{"encoder_arch": "vit", "model": "image FSQ autoencoder", "dataset": "rendered made-up planets", "train_examples": 195000, "image_size": 32, "crop_scale_min": 0.8, "horizontal_flip": true, "color_jitter": 0.1, "bottleneck": "fsq", "downsampling_factor": 8, "encoder_norm": "layernorm", "encoder_norm_position": "pre", "encoder_activation": "star_relu", "encoder_mlp_ratio": 3, "encoder_head_dim": 64, "encoder_fused_qkv": true, "encoder_bias": "qkv", "encoder_qk_norm": false, "encoder_parallel_block": false, "encoder_inner_norm": false, "encoder_patch_size": [8, 8], "encoder_conv_stem": false, "encoder_layers": 12, "encoder_width": 160, "encoder_positions": "rope", "loss": "l1", "latent_channels": 5, "decoder_norm": "groupnorm", "decoder_activation": "silu", "decoder_weight_standardization": false, "decoder_widths": [32, 64, 64, 64], "decoder_blocks_per_level": 2, "decoder_block": "plain", "decoder_attention": false, "decoder_upsampling": "transposed_conv", "levels": 5, "init": "trunc_normal_002", "residual_init": "scaled_by_depth", "optimizer": "muon", "muon_scale": "match_rms_adamw", "lr": 0.0047, "momentum": 0.9, "nesterov": true, "orthogonalizer": "polar_express", "adamw_lr_other_params": 0.001, "grad_clip": 5.0, "steps": 30200, "batch_size": 64, "epochs": 9.9, "lr_schedule": "cosine_restarts", "final_lr_fraction": 0.05, "warmup_steps": 6040, "weight_decay": 0.02, "adamw_weight_decay_other_params": 0}
Rows from block 3 of the decoder of a small image FSQ autoencoder, named by matrix and row number. Each number is 128 + 32 x the weight over its row's rms, rounded and kept within 0 to 255. All counts start at 0. After the name is the row's rms in percent of the matrix's.
After each channel's rows are labels from the 100 images, of 14976, where the channel reaches its highest value: "lies over" is the class under the peak. Only what is clearly more common there than usual is listed. The data: rendered made-up planets.
# conv: 3x3 conv (decoder.decb.0.1.conv.weight, 64x64x3x3, each kernel summed), inputs 0-31

conv.62 083 [105  69 121 118 159 109 126  90 123  82 100  91 134 117 131 117 151 114 103 182  93 106 123  79  71  97 108  80 113 119 131 107]
lies over: moon

conv.21 084 [173 153 107 178 138 203 131 153 113 109 109 167 162 135 129  91 180 138  55 134 108  75  94 161 173 170 138 114 138 130  96 125]
lies over: planet

conv.8 083 [ 88 140 121 164 163 140 159  84 164 128 151  77 154 157  87 125 122  78 142 133  84 164  76 109 121 123 101 203 127 155 173 144]
lies over: moon

conv.2 091 [155 130 112  71 104 157 131 108  81  96  44 145 140 200  60 159  80 160 113 127 148 134 168 110 117 137 117 151 216  84  99 135]
lies over: planet

conv.35 114 [ 95 136 104  74 128 141 126  85 123 131 156 138 173 113 156 152 130  95 176 151  92 112 121  97 111 111 175  77 176 101  85 151]
lies over: planet

conv.24 090 [147 134 125 198  95 163  98 137 181 120 161  69  87 153  77  93 119  64 119 180 143 108 120 106 146 111  55 108 154 120  90 145]
lies over: ring

conv.16 102 [118 100 155  85 131 138 122 147 128 149  98  96 151  90 154 122  93 115  64 152  99 149 151 126 138  79 134  45 175 131 112 122]
lies over: planet

conv.25 122 [114 155 174  69 143 158 154 142 104 146 178 105 127 146 169 119  94 102  91 125 137  95 184 175 112 160  90  61  94 142 134 116]
lies over: planet

conv.15 122 [142 109 120 176  69 164 140 166  71 113 128  95 163 107  96 155 147 142 117 156  98 128 160  93  55 131 122 180 198 132 124 114]
lies over: planet

conv.26 097 [139 128 122 123 147 145  86 165  95 126 144 109 136 148  69  92 125  73  59 159 156 141  77  95 149 106 111 126 161 156 144 133]
lies over: planet

conv.43 095 [131 198 151 158 105 108 115 110 103 129 187  66 162 113 131 147 146 118 137 179 157 123 116 120  93 120  98 110  97  86 134 163]
lies over: ring

conv.14 091 [179  57 178 124  86  93 112 146 131 171 130 113 165 161 125  56 117 135 127 119 118 209 137 115 154 149 117 125 118 105 139  92]
lies over: planet

conv.59 107 [147 156 103 142 142 136  88 149 140 138 131 133 148 188  64  80 121 133 133 159 100 116 158 140  98 148 148 128 142 113 111 181]
lies over: planet